config.yaml
model: "audio frame classifier"
dataset: "tunes sung on syllables by a formant synthesiser"
train_examples: 39062
gain_aug_db: 10
time_shift_ms: 100
n_mels: 40
hop_length: 160
input: "log_mel"
spec_augment: false
win_length: 400
num_classes: 63
output_stride: 2
arch: "crnn"
norm: "batchnorm"
activation: "elu"
depths: [1, 2, 1]
kernel_size: 3
stem: "single"
widths: [192, 288, 432]
rnn_width: 128
rnn: "gru"
bidirectional: true
rnn_residual: false
rnn_layers: 4
optimizer: "muon"
muon_scale: "match_rms_adamw"
lr: 0.0055
momentum: 0.95
nesterov: false
orthogonalizer: "polar_express"
adamw_lr_other_params: 0.0014
grad_clip: 1.0
steps: 1000
batch_size: 64
epochs: 1.6
lr_schedule: "linear"
final_lr_fraction: 0.1
warmup_steps: 100
weight_decay: 0.1
adamw_weight_decay_other_params: 0
Rows from block 3 of a small audio frame classifier, named by matrix and row number. Each number is 200 + 30 x the weight over its row's rms, rounded and kept within 0 to 999. All counts start at 0.
After each channel's rows are labels from the 100 clips, of 14976, where the channel reaches its highest value: "lies over" is the class under the peak. Only what is clearly more common there than usual is listed. The data: tunes sung on syllables by a formant synthesiser.
# conv: width-3 conv (model.blocks.3.conv.weight, 432x288x3, each kernel summed), inputs 0-143

conv.419,185,198,216,205,158,254,219,232,194,202,193,185,124,214,206,195,259,150,188,166,221,190,156,144,213,214,248,210,273,231,240,154,243,195,140,211,164,192,195,204,180,171,150,216,140,175,242,254,224,205,236,261,205,201,198,148,203,172,183,243,177,167,183,223,129,185,273,222,182,189,197,202,237,208,190,179,166,204,190,197,197,215,179,197,212,175,184,178,167,194,186,166,166,217,193,190,204,205,162,193,186,234,178,170,162,197,210,205,234,222,238,212,267,247,196,188,178,229,208,138,221,190,232,202,215,207,228,146,180,170,202,186,227,176,227,188,231,203,161,264,182,176,207,202
lies over: /ʃ/; /t/

conv.85,226,216,222,197,207,211,174,200,244,180,229,237,207,170,186,208,155,197,235,196,221,252,147,217,156,172,225,200,150,176,224,180,194,185,173,230,189,202,159,215,242,187,232,183,195,158,185,221,207,272,162,201,253,208,183,175,197,251,158,193,204,187,163,156,220,185,146,239,221,221,126,212,140,192,204,214,190,232,157,197,215,203,172,183,163,195,222,167,235,242,181,178,185,159,175,239,189,157,177,182,160,203,221,213,206,188,144,215,236,224,181,246,234,199,230,158,164,152,236,215,185,205,181,214,193,185,170,213,203,176,195,221,233,231,158,223,167,171,243,237,187,203,209,176
lies over: /b/

conv.193,231,159,211,181,232,270,182,222,259,169,173,233,205,227,183,188,199,209,192,150,196,216,242,158,154,173,247,217,192,151,217,195,235,186,196,169,131,147,254,206,196,198,199,173,184,213,256,215,200,206,242,239,151,224,192,122,254,223,217,258,214,202,236,165,182,220,154,209,202,209,182,182,185,186,214,214,224,217,186,184,178,166,187,156,222,192,183,206,257,189,185,180,208,189,203,179,149,224,194,165,208,168,176,190,170,230,233,174,236,186,210,193,158,193,237,206,157,215,184,215,216,190,183,207,185,224,200,215,212,205,172,197,265,193,184,268,216,166,166,230,176,263,230,183
lies over: /b/; /o/

conv.81,176,172,192,177,231,175,208,207,153,241,189,269,220,193,240,205,212,183,172,238,203,210,164,182,225,249,177,212,202,222,203,214,206,172,196,191,202,208,164,191,199,225,209,144,192,146,205,223,214,202,205,191,209,152,207,155,158,154,158,170,185,224,238,166,192,255,197,213,197,213,148,206,236,297,116,191,193,208,215,202,210,236,230,219,198,258,154,141,227,182,221,177,194,178,285,168,217,195,215,153,209,167,125,182,195,199,282,167,194,191,237,213,180,217,165,217,228,226,131,196,280,166,170,202,205,228,204,183,190,241,184,169,236,196,174,165,143,176,202,184,188,242,155,214
lies over: /u/

conv.133,197,196,146,166,209,201,238,119,293,216,175,151,178,212,211,135,193,199,206,189,178,194,188,191,193,208,216,204,181,266,252,177,186,239,215,181,193,210,239,186,221,194,167,234,188,221,230,240,181,203,196,204,134,172,244,207,201,200,183,223,256,225,151,155,234,216,168,172,198,226,268,213,213,205,240,185,221,258,203,188,218,226,179,197,186,193,195,198,244,205,217,173,218,192,198,243,301,151,194,218,176,145,237,222,179,164,169,195,229,182,160,214,180,255,213,187,181,199,222,184,221,156,200,171,175,194,193,189,232,218,221,220,151,213,252,168,214,179,194,191,194,203,212,177
lies over: /æ/

conv.344,201,203,183,181,196,167,167,200,190,231,146,184,209,205,200,141,199,160,211,256,170,237,194,222,150,158,175,204,210,207,175,183,226,181,228,160,217,218,152,193,209,168,153,196,196,138,220,198,221,239,130,214,204,172,176,223,195,178,234,178,209,200,145,215,146,182,215,212,195,204,170,209,189,210,237,249,190,218,175,176,205,228,191,208,202,202,192,150,159,204,259,217,247,201,228,179,178,193,209,195,231,185,211,192,201,240,205,205,189,182,209,229,213,250,193,207,185,209,179,136,231,191,202,134,214,171,170,178,251,161,240,192,174,185,211,194,187,187,199,253,210,216,236,182
lies over: /ʃ/

conv.295,199,203,147,174,193,194,196,200,219,213,210,194,214,175,215,209,258,193,210,252,180,218,203,226,213,169,228,255,179,175,185,222,207,225,150,184,204,208,158,250,208,202,154,223,193,226,182,176,199,218,208,166,266,240,222,190,198,261,223,206,230,190,177,243,216,195,181,199,184,205,215,239,212,196,185,265,175,191,164,185,148,207,198,208,251,219,176,172,212,194,252,258,182,223,186,211,159,135,183,145,204,209,207,231,245,191,259,232,160,221,241,167,256,148,207,196,222,252,189,193,198,215,224,229,220,186,172,184,183,206,202,191,196,219,209,239,220,203,225,210,168,172,206,239
lies over: /ʃ/

conv.265,195,154,184,183,212,232,199,167,257,203,264,184,190,176,159,162,212,198,219,226,259,223,224,206,201,192,214,234,215,211,194,149,174,156,178,200,194,197,172,199,205,179,195,265,198,240,245,205,209,201,213,195,190,223,222,192,171,164,187,196,189,227,214,218,192,215,261,190,260,177,224,158,274,200,233,227,223,192,191,199,201,157,192,196,202,189,223,228,187,183,214,196,227,195,229,202,186,150,176,212,185,207,227,238,207,197,206,179,226,135,182,215,220,211,222,166,212,162,195,248,223,200,191,179,168,198,142,208,223,167,164,264,211,194,165,192,185,179,188,158,263,234,181,194
lies over: /t/

conv.124,182,230,206,201,250,242,173,184,153,231,239,245,196,200,251,179,200,216,170,210,174,192,173,179,204,162,249,278,209,220,142,204,199,186,205,200,208,233,171,217,206,193,214,215,185,191,247,193,165,196,173,233,167,173,182,193,163,138,137,232,201,216,218,213,198,226,203,128,178,169,178,262,243,182,194,171,198,243,210,161,193,203,209,208,217,223,223,224,260,225,195,218,241,208,201,152,198,181,217,232,191,156,230,212,191,207,232,228,175,174,206,169,177,180,241,234,185,220,225,165,195,155,230,179,173,225,233,199,228,239,239,189,218,164,199,191,186,176,203,244,225,153,217,170
lies over: /ʃ/

conv.260,203,192,238,160,169,177,186,171,219,219,213,216,161,194,161,195,212,146,216,212,173,202,159,132,193,158,197,155,217,172,218,253,187,234,158,264,203,164,179,284,179,221,189,186,276,185,200,245,197,230,195,243,189,211,200,137,183,172,211,226,209,207,219,236,143,229,204,228,204,171,161,148,230,219,183,202,210,199,191,197,179,148,205,229,198,185,182,200,181,243,176,155,204,157,224,194,193,179,173,202,205,200,173,234,170,240,271,209,233,191,171,256,201,180,232,210,178,154,197,173,161,195,184,221,174,201,194,196,227,221,239,213,206,168,233,216,157,214,194,157,186,204,239,201
lies over: /o/; /e/

conv.66,116,187,146,228,195,214,200,219,257,191,214,177,224,252,197,231,207,206,206,206,260,174,216,269,214,115,202,246,245,174,158,168,171,234,161,201,203,173,236,223,240,222,186,232,170,205,239,177,229,196,206,208,214,173,232,259,184,229,191,267,211,209,205,242,228,197,172,229,198,258,200,218,135,183,208,214,222,168,275,204,224,188,196,169,162,199,210,195,183,225,237,228,206,265,226,199,172,236,242,246,196,229,221,267,262,204,211,246,152,205,243,184,186,225,141,201,248,182,204,217,194,165,218,189,210,200,222,228,220,236,181,225,185,183,227,226,201,232,212,160,200,188,207,205
lies over: /d/; /t/

conv.255,245,269,195,224,202,218,186,177,246,216,172,184,212,193,242,230,231,234,151,247,200,207,198,151,261,174,272,175,172,195,240,143,163,209,187,231,149,200,196,240,125,200,160,193,181,235,180,213,130,200,217,221,167,229,196,219,168,166,186,189,196,187,191,219,152,184,184,186,193,253,202,197,205,151,165,204,214,225,212,223,189,206,168,150,252,219,216,244,178,193,205,181,205,206,175,221,208,199,171,208,196,260,203,203,195,165,221,165,197,175,246,185,237,228,198,196,195,177,224,229,180,172,242,234,244,202,223,200,179,243,207,252,190,182,227,149,189,223,247,212,195,171,154,194
lies over: /t/; /d/

conv.106,182,197,150,119,239,200,235,183,229,234,192,270,161,195,220,172,231,205,213,185,195,178,185,158,180,217,209,229,187,217,182,164,217,181,182,237,160,199,219,264,248,210,249,206,203,166,210,186,190,199,183,195,162,195,251,139,201,233,207,190,204,180,183,195,229,209,227,248,236,217,168,234,166,263,201,216,232,178,196,184,214,239,255,201,178,143,237,216,187,196,205,220,246,224,191,217,220,197,155,179,175,214,210,189,227,218,205,196,202,201,198,148,266,208,216,200,202,154,228,246,249,276,200,216,210,240,157,170,195,152,209,198,175,194,235,228,198,237,222,163,193,227,219,171
lies over: /b/

conv.115,198,207,205,233,213,229,209,208,197,181,195,183,217,185,152,182,225,221,189,230,184,194,218,212,194,210,249,216,203,154,219,243,241,256,212,155,197,224,223,194,160,224,199,184,177,188,161,235,228,196,230,195,247,237,221,190,206,232,144,274,193,173,193,193,220,200,249,251,222,160,194,190,171,185,188,176,176,207,234,216,163,235,230,198,189,187,200,195,199,247,208,184,179,209,192,158,234,134,170,222,204,216,125,130,138,186,180,162,176,211,220,193,263,204,219,255,206,208,145,208,198,196,217,209,235,218,199,195,213,155,172,224,195,182,156,193,188,173,229,195,235,214,228,161
lies over: /b/

conv.60,178,188,244,173,169,207,223,166,170,201,231,177,258,249,202,209,232,171,235,219,201,214,191,215,249,157,194,256,236,173,171,233,218,228,205,229,225,205,219,240,181,193,199,192,197,173,201,233,194,180,225,203,257,160,190,176,192,162,232,222,216,168,242,241,166,204,224,167,197,199,223,210,189,236,236,195,190,211,184,222,216,179,198,173,235,196,213,172,216,199,207,148,198,215,170,193,161,247,243,160,188,240,218,214,256,157,205,144,223,199,261,211,236,246,170,247,165,204,218,233,184,171,189,191,178,207,160,213,205,206,215,187,169,245,246,192,165,252,191,234,145,225,216,197
lies over: /i/

conv.340,170,190,212,214,230,162,160,152,208,169,203,217,222,217,160,212,179,216,215,221,217,198,235,207,174,143,238,198,196,214,255,206,223,172,285,288,155,228,182,196,199,241,179,197,179,185,166,209,209,193,226,227,149,189,187,187,195,231,222,203,226,229,230,166,230,206,139,179,204,235,135,208,145,207,200,187,198,200,177,177,228,225,230,136,209,231,231,222,232,180,193,185,157,158,208,268,200,252,263,227,192,239,168,214,260,182,199,169,165,186,233,262,249,193,213,171,173,176,255,211,224,165,226,227,209,215,169,241,185,237,216,208,141,196,163,145,167,222,184,199,181,204,226,178
lies over: /d/

conv.142,174,228,180,126,232,156,233,225,189,194,207,181,228,198,151,202,202,224,176,203,238,193,181,179,155,203,241,251,213,155,200,215,222,261,188,198,184,192,204,195,192,209,194,202,196,213,234,173,236,159,192,262,131,212,182,156,200,149,190,201,180,206,178,145,242,228,211,129,191,212,167,188,191,202,225,146,212,180,213,212,203,184,215,176,252,191,199,147,182,195,232,190,197,187,210,177,227,207,233,215,167,134,205,204,190,195,236,214,238,186,209,179,160,244,221,226,180,236,121,189,123,145,217,204,156,182,141,200,198,242,186,210,222,143,190,241,212,221,198,239,176,208,218,196
lies over: /ʃ/

conv.174,168,215,219,229,205,227,148,147,218,228,199,187,246,156,207,183,183,180,218,207,176,204,223,200,242,245,190,223,200,221,159,184,156,222,213,196,239,219,140,218,201,159,245,213,260,170,243,207,213,235,195,233,203,166,175,200,142,209,183,284,218,236,161,160,169,223,233,209,227,192,196,236,217,214,209,234,197,176,190,202,211,217,234,289,200,174,190,230,170,272,174,192,151,210,179,213,212,206,246,156,177,242,139,232,221,252,197,194,205,205,208,181,142,115,215,214,209,191,230,162,239,164,205,244,222,165,195,172,193,210,219,225,171,176,186,197,184,233,227,222,178,219,157,157
lies over: silence

conv.410,186,173,210,158,216,181,163,198,216,243,235,188,221,228,206,197,272,219,144,161,202,166,208,197,207,180,155,227,199,201,234,201,208,200,179,233,223,237,186,233,214,256,229,205,185,220,138,226,188,216,228,200,244,234,202,257,218,160,190,203,206,186,231,212,196,181,203,166,179,173,187,205,198,206,248,248,183,189,200,206,229,213,167,212,221,184,237,202,230,200,181,188,179,145,178,159,234,187,157,161,189,207,213,180,180,200,193,196,203,204,256,209,201,154,143,208,192,237,186,222,171,205,198,227,191,197,212,225,257,236,187,213,238,281,208,246,159,200,195,230,146,154,181,187
lies over: /i/

conv.47,221,232,221,246,154,137,173,223,194,273,176,181,194,198,161,202,167,200,193,208,153,232,243,208,251,174,254,181,155,233,258,144,241,171,182,215,190,249,189,237,207,205,164,175,238,243,187,172,130,227,204,218,202,204,231,237,247,211,243,177,260,205,253,201,229,197,184,215,234,142,122,185,207,257,210,236,216,201,173,198,184,206,169,227,173,220,216,209,185,182,222,256,190,184,206,167,160,187,208,209,186,184,207,201,166,208,173,190,189,187,244,257,251,223,208,157,222,220,216,189,182,200,258,247,183,132,172,195,191,172,226,260,186,164,139,212,146,194,177,196,200,211,192,198
lies over: /o/; /t/

conv.386,204,179,249,216,165,214,212,181,184,279,319,192,230,171,236,157,208,230,208,146,225,188,261,283,227,241,220,179,203,179,220,190,247,205,216,193,230,223,169,219,237,213,210,220,210,157,246,221,206,236,199,216,191,187,171,231,211,248,233,230,241,174,214,189,253,214,181,226,161,213,216,226,197,205,218,209,195,236,238,183,157,200,196,211,204,136,214,187,231,211,242,196,143,209,162,182,190,165,209,148,190,219,168,178,150,224,229,171,158,204,190,260,182,177,211,229,206,209,244,204,172,195,210,216,170,214,227,180,218,211,192,253,166,167,189,200,181,207,187,166,183,235,214,131
lies over: /ɑ/

conv.46,195,190,204,194,215,158,220,229,216,195,214,147,139,185,190,249,184,195,246,253,234,225,244,216,131,200,226,197,178,163,219,177,175,212,236,195,201,187,214,202,239,167,197,193,130,160,143,226,222,206,160,161,216,190,237,178,235,263,189,200,206,216,195,139,180,174,236,203,246,232,171,144,157,155,163,257,215,249,206,198,143,219,260,178,184,223,238,235,192,204,208,221,228,223,219,208,233,150,223,213,172,222,199,208,159,221,179,176,216,210,165,153,190,222,240,231,239,165,180,235,205,209,236,207,166,180,154,169,169,172,168,226,236,213,146,224,179,231,230,167,196,181,228,194
lies over: /d/

conv.362,188,139,219,175,187,175,173,183,201,204,251,177,191,195,217,177,234,205,205,229,234,217,186,198,192,249,199,203,217,235,203,179,169,222,224,194,142,238,186,171,211,178,251,174,230,202,202,158,179,250,187,192,233,261,172,179,209,154,241,158,226,228,225,219,211,218,264,163,185,177,243,233,156,223,230,203,235,237,199,190,244,207,185,191,112,257,188,235,225,195,174,222,167,212,168,216,197,173,186,156,158,199,206,242,154,173,231,212,190,207,174,145,191,213,172,157,221,190,141,235,200,132,179,191,193,166,251,209,224,191,114,192,190,209,173,169,207,198,172,170,164,197,153,152
lies over: /t/

conv.153,208,207,202,192,218,166,206,274,238,184,201,208,208,190,206,211,248,187,156,189,248,189,218,218,239,247,227,177,151,162,190,186,204,189,180,231,220,238,229,182,236,240,199,233,236,201,203,196,164,263,190,240,179,169,173,196,238,242,247,167,198,225,213,168,229,207,222,176,236,181,187,190,292,168,201,218,257,257,256,178,210,230,227,223,154,153,191,226,148,198,216,221,179,234,196,233,216,215,209,233,198,234,216,224,199,164,202,216,157,182,211,229,201,218,213,220,186,240,171,249,251,208,219,161,215,209,167,136,201,143,230,175,213,193,222,202,241,252,199,213,152,117,149,187
lies over: /d/; /t/

conv.205,210,247,186,219,242,216,150,175,192,207,171,231,198,206,232,194,184,177,261,240,207,187,207,175,176,195,178,154,170,176,209,173,187,178,165,211,188,174,206,200,263,191,156,179,154,163,175,202,207,214,192,228,218,195,212,177,262,175,231,221,200,196,223,129,190,184,193,207,225,209,176,228,245,246,135,207,186,193,163,202,226,192,155,153,221,180,199,208,154,177,151,219,202,192,179,184,157,255,236,178,207,239,181,166,233,196,211,154,212,198,173,251,227,184,211,238,240,230,224,188,228,176,189,198,176,178,200,183,125,174,213,193,186,162,170,173,174,168,169,160,206,177,174,190
lies over: /æ/

conv.328,223,195,233,215,217,122,171,205,189,177,220,244,246,215,225,248,225,174,170,226,215,200,215,173,207,210,221,176,184,226,228,176,183,187,218,167,186,244,190,163,185,240,126,207,157,206,179,217,255,215,255,200,149,239,196,232,153,169,201,189,172,202,221,272,213,236,201,213,217,233,176,175,227,197,213,169,181,197,208,208,164,172,245,212,184,258,137,215,219,235,131,132,196,204,225,191,235,244,190,250,163,165,237,204,204,179,177,177,203,212,215,244,182,206,173,231,170,151,193,198,188,227,206,214,164,246,178,212,207,174,204,161,157,177,184,242,278,173,202,220,250,177,209,250
lies over: /b/

conv.311,181,221,200,222,133,182,276,205,203,200,225,241,206,226,201,188,253,200,173,136,237,211,193,217,225,221,168,165,222,217,205,183,229,223,197,199,209,180,242,252,229,170,171,145,177,225,165,185,178,207,261,213,177,240,160,161,181,226,161,182,171,173,199,242,195,203,220,240,188,198,232,205,187,251,187,227,172,192,177,234,216,238,227,223,227,244,217,208,198,222,170,237,193,225,219,205,280,216,135,184,222,216,226,164,192,191,206,163,171,213,202,232,237,187,186,207,151,218,189,193,155,239,186,180,196,241,214,216,228,206,241,241,183,170,190,141,200,196,199,172,182,194,168,190
lies over: /i/; /ʃ/

conv.23,238,248,206,184,208,193,202,132,225,227,204,184,192,167,214,162,195,195,156,222,185,162,210,209,201,165,176,143,208,146,160,147,204,267,211,222,250,177,239,247,253,223,172,215,212,196,236,221,172,203,261,172,180,171,195,223,235,210,234,257,197,223,141,239,192,134,222,138,225,187,204,202,160,110,196,161,278,233,202,203,222,136,265,203,175,241,220,206,229,235,237,216,203,173,182,195,184,182,200,202,152,207,215,227,167,201,164,190,171,166,194,206,225,243,190,239,168,178,227,215,216,160,191,192,202,162,187,173,212,228,203,249,223,216,249,209,175,220,207,113,169,240,197,210
lies over: /æ/; /d/

conv.293,166,209,186,173,192,233,199,169,215,170,223,188,256,201,189,221,232,202,205,252,149,177,242,164,227,192,181,188,171,256,198,210,177,182,202,194,175,184,224,262,257,222,172,202,227,129,206,185,149,188,220,155,198,189,161,168,191,186,185,182,229,244,204,172,132,263,182,208,236,183,150,135,188,236,183,147,165,187,183,209,197,174,206,211,169,221,190,241,214,274,235,188,190,199,212,200,168,203,215,239,231,204,203,145,228,198,210,190,196,192,156,198,255,196,215,261,179,209,154,185,246,176,180,192,180,166,149,227,209,181,164,239,147,210,218,203,207,200,219,158,190,241,163,222
lies over: /i/; /e/

conv.169,251,157,208,223,208,198,239,177,240,200,199,188,213,266,183,208,208,164,162,203,231,220,164,225,198,158,174,232,223,248,205,191,274,193,223,200,214,256,176,150,212,173,206,174,157,176,210,202,173,270,197,198,150,199,162,164,169,196,193,173,218,146,243,205,192,232,146,193,271,197,211,154,230,147,244,213,228,224,197,182,234,228,204,259,223,169,193,163,201,212,204,208,206,219,186,220,175,213,238,184,183,198,201,217,171,225,242,225,203,190,246,189,201,161,214,210,183,147,216,208,212,208,152,207,204,165,190,193,240,152,210,164,202,235,168,124,196,224,203,239,158,171,269,230
lies over: /i/

conv.371,210,216,177,229,164,192,207,214,211,207,228,177,191,198,209,267,237,241,257,205,187,201,204,213,231,205,190,162,192,228,141,148,183,234,197,177,208,178,232,196,241,188,226,198,213,223,208,179,217,201,188,172,195,183,191,221,223,189,247,192,159,218,224,210,240,179,224,211,232,167,141,187,213,190,232,223,189,226,178,202,152,190,178,117,214,209,142,184,219,209,236,156,216,143,214,231,191,199,160,258,198,157,152,204,213,194,131,247,208,223,209,202,262,234,200,143,182,188,189,178,176,206,185,155,222,224,196,167,216,225,166,208,199,149,202,160,150,192,172,223,131,143,231,179
lies over: /d/

conv.257,217,145,203,223,188,223,204,142,253,205,124,217,199,179,245,239,231,246,170,179,225,227,209,205,193,254,238,222,176,166,211,242,196,146,211,207,211,220,203,194,173,206,214,174,183,167,217,188,202,243,234,219,179,195,168,226,200,131,220,248,214,234,169,214,201,172,201,222,239,210,172,273,227,194,225,234,166,167,225,176,143,187,240,168,159,197,186,193,170,195,171,220,215,178,213,155,169,253,167,223,232,177,182,213,220,185,183,186,215,256,200,228,191,221,203,257,218,185,247,201,199,225,202,142,185,226,192,152,225,200,229,241,164,157,278,251,255,206,194,211,161,220,232,209
lies over: /ʃ/

conv.6,263,177,218,255,136,198,166,187,201,242,220,171,212,199,184,206,166,216,174,248,239,145,224,196,189,164,188,238,225,254,178,186,210,157,200,124,225,212,189,155,207,209,173,173,181,175,267,176,199,261,189,182,197,199,218,209,209,203,197,185,186,187,198,210,193,169,240,203,200,204,196,204,217,202,186,220,234,176,166,219,185,243,223,162,239,222,240,216,195,232,213,157,207,205,187,246,221,229,228,249,259,231,214,147,223,238,206,199,230,235,223,193,223,223,185,190,206,185,193,234,159,189,211,172,197,159,252,191,226,213,218,171,163,229,158,237,206,195,243,209,250,191,165,253
lies over: /t/; /b/

conv.32,197,207,201,210,231,271,189,192,236,237,233,196,195,183,201,212,193,178,199,253,174,204,201,207,149,245,229,169,218,160,219,188,210,237,213,224,199,179,218,251,258,224,201,209,120,172,256,190,202,274,179,188,199,249,252,168,170,220,221,202,206,158,216,138,200,252,263,251,223,170,221,141,140,161,162,217,207,236,231,174,202,170,189,241,187,213,150,154,237,198,180,184,220,209,207,141,210,223,231,185,235,208,253,171,210,194,204,223,225,216,194,226,244,189,219,170,191,226,228,167,210,256,157,217,173,214,239,167,210,204,230,184,183,220,200,203,169,215,169,221,206,176,253,157
lies over: silence

conv.396,191,204,179,205,200,217,134,167,192,187,200,202,205,201,210,241,187,191,234,242,179,219,201,137,208,159,156,166,186,219,195,152,204,215,190,243,177,241,146,191,196,191,238,208,161,157,191,193,208,235,197,225,150,192,163,197,195,187,201,170,155,160,211,232,173,193,153,224,192,212,195,257,214,161,196,193,279,182,185,258,193,221,192,158,219,232,142,214,189,215,212,258,175,175,194,208,233,264,228,214,254,245,202,283,192,276,207,223,218,209,209,204,186,207,143,220,247,203,210,164,224,202,208,204,222,244,181,162,230,198,184,165,183,191,175,250,193,187,165,200,236,268,182,226
lies over: /t/; /æ/

conv.125,249,164,264,185,171,222,217,123,192,224,204,225,213,185,209,184,99,160,195,214,213,160,207,170,207,191,191,224,194,207,184,251,233,190,204,156,207,208,218,190,152,175,205,281,202,199,200,186,155,209,208,238,225,198,175,184,193,228,198,227,238,218,235,221,147,208,186,218,156,228,191,219,234,211,215,175,208,112,212,186,227,198,221,206,221,223,202,185,213,199,189,199,191,215,201,243,186,195,231,247,201,232,170,178,222,223,171,198,238,180,199,198,176,246,247,159,269,172,175,228,240,194,157,165,235,163,191,158,184,185,246,235,168,219,217,214,234,162,213,138,184,137,202,252
lies over: /o/

conv.305,241,175,165,154,214,186,154,143,264,217,220,235,202,250,214,187,236,153,169,228,189,210,184,208,181,200,146,197,191,184,191,221,193,231,188,197,173,170,181,235,222,133,221,157,152,182,211,175,175,206,181,253,242,266,211,165,266,195,218,260,186,219,184,195,213,175,166,156,192,194,202,241,172,254,195,189,224,205,164,212,209,234,216,149,165,177,235,232,171,230,257,209,198,205,193,199,182,227,199,195,231,251,191,209,169,211,249,143,201,139,215,244,211,206,210,217,205,204,186,198,163,209,192,181,222,229,213,200,253,141,194,186,263,220,145,211,212,173,173,204,166,220,224,195
lies over: /i/

conv.39,201,208,154,204,194,252,231,213,221,186,222,235,158,216,227,161,158,200,188,252,198,188,219,188,259,227,242,229,203,209,196,147,209,181,239,219,157,215,216,176,208,248,191,208,123,243,220,206,230,174,168,200,216,123,235,199,162,181,142,186,191,213,247,180,217,185,237,180,204,232,166,162,223,220,219,236,157,216,220,229,255,221,181,177,199,187,192,196,234,221,196,187,219,241,190,225,236,211,193,256,218,220,213,222,210,247,180,213,210,130,185,181,150,205,157,184,189,183,187,172,188,180,187,149,231,195,283,192,196,186,242,137,190,208,168,206,164,207,208,203,133,230,153,182
lies over: /d/

conv.364,209,152,183,203,187,196,154,199,160,253,233,231,226,224,264,157,244,198,215,152,218,157,227,237,186,182,118,167,213,174,206,173,132,198,228,233,246,260,237,203,184,187,189,178,171,185,188,226,281,242,181,203,215,180,160,165,143,192,178,199,165,177,180,175,206,210,222,178,189,199,228,195,253,213,192,234,247,167,193,219,182,212,195,174,200,158,188,200,202,212,190,253,158,160,196,191,230,203,224,269,213,248,216,218,225,184,203,175,173,187,196,184,222,197,218,205,200,209,216,103,165,147,192,272,202,177,270,243,190,150,186,211,205,165,197,175,212,197,155,197,147,194,222,178
lies over: /ʃ/

conv.354,211,138,196,182,254,188,265,220,210,186,144,196,171,167,186,176,196,221,189,204,127,191,196,227,209,228,189,185,186,188,196,226,225,197,232,207,195,196,222,229,233,233,170,226,183,246,237,201,229,247,202,222,191,201,165,268,243,175,227,151,168,151,210,233,213,190,193,213,118,192,252,210,177,205,214,197,187,157,198,177,171,229,189,198,195,225,230,196,241,196,230,204,212,199,188,154,206,224,207,141,170,205,228,207,182,198,171,178,194,219,184,179,179,232,197,194,236,204,162,185,206,212,179,175,191,223,180,230,261,235,225,205,209,169,194,241,198,174,128,222,152,209,161,162
lies over: /ɑ/

conv.334,151,165,209,214,207,177,186,195,174,249,211,226,228,234,178,180,188,150,212,182,221,201,188,159,222,139,199,260,168,224,264,124,219,168,222,177,192,174,216,200,245,183,206,208,264,294,218,225,189,188,250,178,198,200,227,232,180,191,224,189,199,229,229,199,201,220,242,187,200,233,187,224,227,249,226,160,180,243,235,213,228,253,191,197,225,211,191,221,224,205,169,235,186,223,204,200,199,207,245,211,193,246,183,154,187,191,207,183,116,183,198,155,168,206,200,223,258,238,209,196,200,158,178,205,196,165,238,206,155,233,177,237,175,173,161,153,190,245,206,198,224,188,205,132
lies over: /o/; /t/

conv.29,136,199,151,184,219,134,210,228,151,250,276,158,182,178,221,211,221,182,185,224,182,229,236,160,181,166,191,196,186,204,208,180,198,248,179,229,236,235,243,241,190,159,234,178,186,222,245,220,215,196,221,250,244,208,165,169,206,218,182,183,238,236,227,168,165,214,219,200,177,203,201,232,208,231,187,196,199,209,197,199,250,235,194,231,182,168,202,137,172,181,299,206,210,271,140,238,249,186,172,200,260,192,180,220,170,174,189,188,194,169,198,253,181,139,170,195,192,174,175,182,215,218,203,209,213,244,267,198,241,203,201,188,255,264,152,233,209,193,240,170,199,176,188,216
lies over: /o/; /u/